A small spectrogram FSQ autoencoder, trained from scratch.
Data: trained on Morse code for random letters and digits, with fading, noise and interfering tones, 14.0 epochs.
Rows from block 2 of the encoder, named by matrix and row number. Rows with one number belong to one neuron. Each number is 50 + 12 x the weight over its row's rms, rounded and kept within 0 to 99. All counts start at 0. After the name is the row's rms in percent of the matrix's.
# fc1: MLP up (encoder.blocks.2.mlp.fc1.weight, 384x96), inputs 0-95
# fc2: MLP down (encoder.blocks.2.mlp.fc2.weight, 96x384, transposed), outputs 0-95
fc1.290 106:50 57 55 65 44 50 11 40 35 38 35 29 38 50 35 76 49 57 54 53 51 54 46 65 69 68 49 55 57 58 49 39 61 48 55 33 68 78 52 52 30 51 55 50 48 28 29 41 45 62 49 59 43 63 49 26 41 55 64 43 78 47 27 43 62 39 54 47 60 50 51 63 55 45 41 59 52 51 46 52 43 52 58 64 74 42 33 63 50 56 60 61 46 42 41 48
fc1.291 132:41 55 50 43 43 61 48 55 39 61 60 49 63 45 47 58 48 54 45 69 60 27 47 38 52 39 62 46 29 44 65 45 27 36 45 48 72 55 41 42 64 34 58 26 65 62 44 49 50 41 53 35 75 50 46 42 62 35 45 48 59 52 39 53 48 65 43 57 54 48 35 56 59 34 61 54 22 74 64 67 50 60 27 37 79 44 60 67 42 60 72 60 48 39 42 40
fc1.292 047:43 56 47 59 27 67 52 41 44 74 57 26 45 47 61 53 71 70 55 47 38 44 61 45 40 27 45 56 33 44 63 61 49 57 40 56 50 39 38 67 70 45 54 33 43 61 33 50 69 60 44 47 51 64 37 50 71 44 43 56 47 27 62 59 64 60 41 52 53 43 37 48 63 57 42 70 40 47 25 57 35 34 20 67 50 39 52 35 58 53 50 49 58 46 51 71
fc1.293 038:60 28 44 52 62 25 36 52 56 70 59 55 66 45 45 67 51 52 38 52 34 39 62 48 27 39 74 31 64 62 58 36 72 47 66 33 58 38 47 46 41 56 46 39 69 50 32 48 55 49 71 51 53 29 52 49 53 43 43 50 55 48 49 65 62 36 65 51 60 39 55 53 39 45 46 47 39 53 42 55 12 40 48 46 65 60 64 40 64 32 49 32 65 56 45 57
fc1.294 109:47 25 51 41 48 56 71 56 66 60 52 55 34 59 63 26 27 33 24 51 45 62 48 42 43 46 51 47 64 22 50 58 45 51 43 55 49 48 74 64 50 43 44 68 31 34 45 54 43 58 41 39 54 47 68 49 49 53 37 66 58 55 38 67 40 62 70 33 56 43 39 58 60 52 46 53 74 60 43 65 69 56 57 37 48 52 67 65 60 56 32 31 51 34 34 49
fc1.295 123:42 55 48 44 67 55 52 41 32 48 27 31 48 53 52 42 36 33 46 53 67 68 47 46 47 61 64 62 58 75 55 42 54 26 52 62 23 40 32 38 39 73 49 55 49 50 57 49 43 64 58 63 40 44 35 43 46 49 70 56 35 51 48 51 52 33 54 73 57 59 46 50 67 71 25 52 54 40 50 36 59 48 58 67 59 36 40 53 40 58 62 47 86 48 55 62
fc1.296 051:79 60 44 63 66 54 45 59 47 49 62 28 35 35 70 55 41 38 52 22 41 59 43 43 45 57 27 47 47 70 45 52 64 48 46 55 45 28 45 50 34 64 30 42 64 40 53 46 48 50 53 63 52 51 60 61 36 40 62 51 48 34 39 45 57 53 57 58 59 81 56 52 72 61 50 65 69 37 47 49 39 33 55 54 37 64 48 60 70 43 33 39 25 48 37 59
fc1.297 018:40 46 40 60 52 53 32 67 61 55 58 29 48 45 50 63 43 53 64 60 63 64 40 31 55 65 46 62 58 84 38 40 60 45 43 56 64 41 50 42 54 51 58 60 57 49 50 39 59 37 69 70 39 64 19 44 34 62 48 72 52 55 22 61 46 40 45 43 53 50 52 25 57 62 69 49 52 32 41 44 60 52 42 53 25 44 29 53 60 51 46 46 65 42 33 64
fc1.298 093:52 31 59 42 56 36 45 58 44 34 50 55 48 33 50 64 49 45 34 75 38 53 76 58 44 54 36 63 67 39 50 86 38 57 62 64 59 56 62 41 55 47 53 43 55 52 48 36 53 50 26 56 59 50 44 72 71 40 42 46 30 46 54 49 33 39 34 43 48 53 71 60 55 51 29 56 55 35 59 52 25 33 53 48 46 59 63 57 63 28 55 63 28 56 47 45
fc1.299 034:42 52 61 48 35 63 42 62 45 38 44 53 42 78 48 62 37 71 62 65 53 60 51 58 43 43 32 59 59 48 28 39 56 65 53 44 42 45 75 51 46 57 52 36 35 36 57 51 43 30 57 42 29 35 52 32 62 63 53 36 31 48 65 46 50 45 82 60 49 60 42 60 67 66 51 61 61 45 54 78 50 57 46 36 44 55 59 34 69 38 43 54 59 76 59 48
fc1.300 113:48 63 69 46 55 35 47 57 46 37 60 70 50 67 53 33 41 43 94 60 40 38 40 53 62 54 64 32 68 44 47 47 44 46 54 32 38 48 50 40 66 39 64 57 49 43 49 56 47 46 40 62 66 47 47 62 49 36 35 51 54 47 50 40 54 32 53 59 27 50 40 46 75 59 57 64 31 58 16 55 64 61 42 49 37 67 53 51 52 63 23 48 56 58 59 44
fc1.301 161:54 53 48 60 57 25 54 35 47 68 53 74 48 63 42 52 13 44 74 43 65 54 34 52 38 44 46 59 43 53 73 38 46 42 51 31 62 56 57 41 41 66 63 71 34 42 49 50 64 44 50 47 58 42 42 59 49 69 36 36 66 51 54 64 50 53 72 28 59 47 36 68 40 53 44 44 68 54 55 51 45 55 31 61 35 64 30 46 35 46 54 62 50 42 44 68
fc1.302 112:39 56 57 47 48 57 55 50 39 45 28 38 40 57 73 57 61 55 58 44 53 39 53 34 63 46 54 44 33 38 45 37 55 63 69 57 86 48 41 50 48 49 71 56 35 65 52 64 58 31 46 62 64 47 45 55 30 70 48 46 45 51 39 67 47 52 24 51 45 30 50 70 42 47 36 44 41 58 52 70 72 27 64 49 48 65 37 54 41 66 30 37 32 48 45 57
fc1.303 068:62 45 69 57 63 64 60 44 38 52 53 38 24 51 52 44 44 12 63 64 44 68 29 55 50 58 40 37 58 48 33 55 39 25 52 70 40 48 41 79 63 37 42 68 73 43 49 54 54 52 29 60 43 64 31 60 70 47 45 34 49 45 49 35 53 55 52 51 62 43 48 54 59 45 70 58 45 65 55 21 37 47 52 44 54 49 45 56 55 43 58 46 57 39 46 48
fc1.304 098:58 37 52 49 49 66 66 47 38 38 26 60 58 42 47 48 66 35 38 58 52 54 49 52 68 40 39 79 52 55 50 77 40 71 38 47 46 55 75 43 60 54 59 45 63 52 58 64 44 47 50 39 33 56 48 54 64 44 50 43 36 57 39 52 66 50 59 55 51 47 46 44 43 44 33 44 31 42 34 32 39 60 60 56 70 76 64 34 34 21 65 34 53 70 62 49
fc1.305 038:46 56 52 57 53 47 22 54 52 66 45 60 59 57 74 46 59 48 39 52 51 64 42 41 23 26 71 28 59 63 41 42 75 55 74 41 56 63 57 58 43 52 49 55 57 47 43 43 37 46 70 43 42 31 55 32 24 32 59 54 36 55 49 71 73 56 41 34 45 51 59 58 55 45 72 48 38 39 44 59 66 44 46 51 57 38 39 50 72 56 51 38 49 51 36 58
fc1.306 160:53 26 64 50 76 50 85 30 59 64 49 48 50 37 48 41 39 34 50 45 59 37 56 47 59 70 54 30 54 37 23 38 46 82 30 60 65 62 53 33 50 60 41 58 41 44 51 50 51 48 43 29 71 40 48 45 67 40 60 43 51 44 49 54 67 38 33 46 45 60 56 43 58 44 49 40 52 60 50 50 41 39 67 56 60 49 62 73 64 43 41 44 41 52 47 69
fc2.290 114:34 61 49 47 37 54 45 47 42 31 39 55 70 48 48 42 67 41 32 45 60 55 49 48 44 66 63 41 50 46 77 45 50 61 37 60 50 60 52 26 30 65 58 29 55 65 49 51 57 61 44 67 56 57 59 37 50 30 69 63 77 42 26 66 58 52 44 46 43 53 58 62 41 45 37 54 40 49 44 31 31 57 48 57 75 44 70 47 33 48 31 57 57 52 39 27
fc2.291 116:17 49 72 36 57 48 42 47 57 51 58 44 33 65 31 51 50 55 42 29 24 39 52 59 57 58 48 58 51 55 52 62 51 31 64 35 49 61 55 44 48 44 62 40 35 56 29 42 65 44 59 64 57 39 66 51 41 47 38 42 51 53 63 58 40 41 37 65 47 46 27 45 48 68 36 53 33 57 55 63 45 64 63 66 69 55 76 60 65 22 51 51 37 67 43 39
fc2.292 045:59 50 40 44 55 57 57 56 46 47 52 79 38 50 56 35 45 46 70 56 47 53 85 45 60 44 32 40 61 60 15 50 53 35 59 57 57 53 55 26 52 31 31 44 63 41 60 45 50 40 52 55 65 56 43 51 53 56 59 40 45 43 48 54 38 42 46 57 08 65 64 55 39 73 52 54 73 34 44 56 58 59 51 42 66 35 57 59 62 39 49 37 46 44 61 41
fc2.293 041:64 48 48 37 57 38 46 46 42 48 58 49 42 42 35 65 51 57 41 30 42 17 66 61 31 73 60 46 52 28 44 59 52 53 47 68 48 52 61 50 58 64 60 50 66 70 29 43 47 48 35 44 54 53 49 53 52 32 33 52 50 43 53 40 83 59 39 43 47 42 86 51 42 50 53 26 39 61 66 50 46 40 54 33 41 50 57 45 53 52 33 43 45 57 30 73
fc2.294 115:39 40 35 41 47 45 44 55 48 38 48 48 63 71 45 55 51 71 40 58 43 50 57 46 49 65 73 54 41 41 40 45 36 42 63 46 45 50 48 36 25 42 55 50 62 42 57 29 79 52 61 51 44 50 37 51 46 56 73 44 59 71 45 18 62 42 46 55 52 34 79 58 60 35 30 65 64 32 61 46 30 44 58 39 47 37 44 57 41 39 48 56 62 65 74 45
fc2.295 098:51 59 43 44 58 64 25 49 56 36 56 46 79 61 32 63 34 50 53 19 35 52 47 48 47 55 66 65 54 47 32 43 47 36 45 56 55 36 34 51 40 81 58 44 67 44 24 37 43 49 53 57 54 50 29 69 39 59 48 55 55 64 53 47 38 29 57 50 51 53 41 46 53 66 74 30 62 59 61 40 41 58 53 57 49 58 35 59 65 42 63 58 43 47 55 73
fc2.296 043:46 39 48 46 49 58 45 64 63 32 47 40 66 64 59 43 50 58 45 48 45 62 54 61 43 42 44 50 47 34 54 57 33 37 40 29 45 62 31 51 51 53 66 39 43 54 52 46 33 30 58 58 33 41 41 46 65 44 41 25 56 49 62 57 39 54 56 45 73 79 52 63 34 44 50 42 75 65 57 57 67 28 57 33 57 51 68 71 53 25 66 50 49 65 32 70
fc2.297 018:65 63 51 45 35 62 60 31 48 39 56 52 55 58 70 34 62 43 57 40 53 63 67 57 47 68 72 34 44 55 29 45 44 33 63 44 54 32 46 39 47 52 42 65 42 68 34 38 31 60 67 41 36 65 60 54 44 42 61 49 41 48 64 61 17 29 45 50 43 55 52 38 59 66 53 37 62 52 49 66 43 64 25 33 57 49 35 40 70 50 54 64 61 46 48 58
fc2.298 100:58 60 51 43 34 49 41 47 29 56 63 35 55 41 55 47 42 30 57 59 59 52 61 55 70 52 53 51 70 40 58 57 32 49 63 50 64 66 46 46 38 58 47 33 75 26 53 47 65 68 79 40 30 35 53 31 48 26 61 53 53 58 62 55 59 61 39 58 32 68 52 41 41 51 43 43 44 67 61 49 28 45 52 46 55 72 45 60 48 53 46 40 70 39 25 55
fc2.299 035:48 48 48 68 57 35 46 28 51 58 61 48 36 55 50 44 51 42 65 38 54 34 57 44 58 53 61 37 58 57 60 40 40 45 52 43 86 34 55 31 42 77 46 50 37 31 57 56 58 53 62 31 56 46 40 48 44 58 52 43 73 62 57 45 41 50 23 31 45 46 45 41 55 54 65 62 58 48 39 50 59 72 29 60 35 40 61 76 40 58 49 51 61 42 30 77
fc2.300 104:51 60 44 64 54 84 75 49 34 39 55 62 54 25 47 59 49 30 58 65 51 52 54 52 30 59 44 44 62 56 58 14 48 43 40 66 65 56 44 52 40 64 32 31 60 53 59 41 49 45 55 55 35 33 46 50 61 60 55 46 70 33 43 55 49 51 76 53 52 63 53 41 65 56 43 45 58 45 48 46 53 22 45 60 33 48 46 61 51 28 64 50 60 32 58 62
fc2.301 138:58 56 43 16 53 51 50 61 47 63 52 44 25 58 55 38 47 52 38 41 43 85 71 58 58 55 46 38 50 43 38 23 29 46 53 33 63 44 59 41 56 60 51 49 60 47 65 55 38 31 43 61 33 52 59 64 47 39 73 55 46 51 55 42 46 40 59 79 31 48 42 36 51 62 63 47 25 46 63 58 44 53 57 51 54 71 46 57 58 55 43 59 41 75 45 46
fc2.302 113:41 34 63 66 61 45 42 63 52 31 48 74 47 34 50 62 59 69 65 44 54 51 40 60 33 66 51 37 57 41 66 48 44 28 42 48 43 50 46 37 56 16 47 39 69 46 66 57 32 59 47 45 49 57 50 42 49 41 55 51 59 50 37 32 46 56 77 58 56 62 49 41 59 35 57 63 64 41 55 29 47 67 47 45 47 36 41 37 72 27 72 56 37 43 69 52
fc2.303 065:65 48 58 64 72 57 41 58 51 62 46 43 09 54 66 26 49 35 54 42 38 57 38 63 43 61 57 38 65 57 24 72 18 47 60 51 49 32 48 50 47 45 49 67 61 28 65 57 55 60 42 65 37 46 42 49 48 58 46 39 41 51 40 43 49 57 65 37 48 66 44 51 40 49 57 60 64 52 83 45 48 58 44 48 35 56 44 38 36 49 43 47 41 68 57 56
fc2.304 104:40 59 44 51 54 21 54 78 50 50 49 80 46 38 38 50 29 60 54 51 42 52 61 52 43 44 39 56 47 69 42 55 61 42 29 57 56 48 45 63 50 38 41 46 55 40 28 52 44 25 48 63 41 62 70 73 52 45 47 56 59 44 32 36 54 88 39 58 46 37 45 66 63 39 54 44 38 38 72 48 36 43 51 28 63 68 46 56 60 45 51 50 60 63 49 46
fc2.305 042:66 40 52 62 53 33 59 55 54 75 42 56 50 49 32 62 55 51 47 18 59 49 42 62 43 50 71 31 37 36 22 40 75 48 69 57 50 45 61 49 46 56 58 45 39 62 56 46 37 32 55 36 59 67 37 56 58 41 53 56 43 39 45 52 63 55 37 68 25 51 61 49 51 56 50 40 38 83 42 41 46 42 40 66 66 46 58 50 68 45 43 52 29 47 51 33
fc2.306 168:48 60 44 44 49 57 30 51 56 34 63 53 36 53 56 52 53 51 59 34 50 67 33 39 42 57 49 40 44 27 45 71 60 31 53 44 30 37 40 67 45 48 57 74 65 52 39 54 43 48 67 49 49 75 46 49 47 63 60 31 40 65 64 42 49 50 33 59 39 39 58 52 37 49 47 65 43 52 51 44 25 52 48 36 52 62 36 35 75 61 47 63 68 56 90 39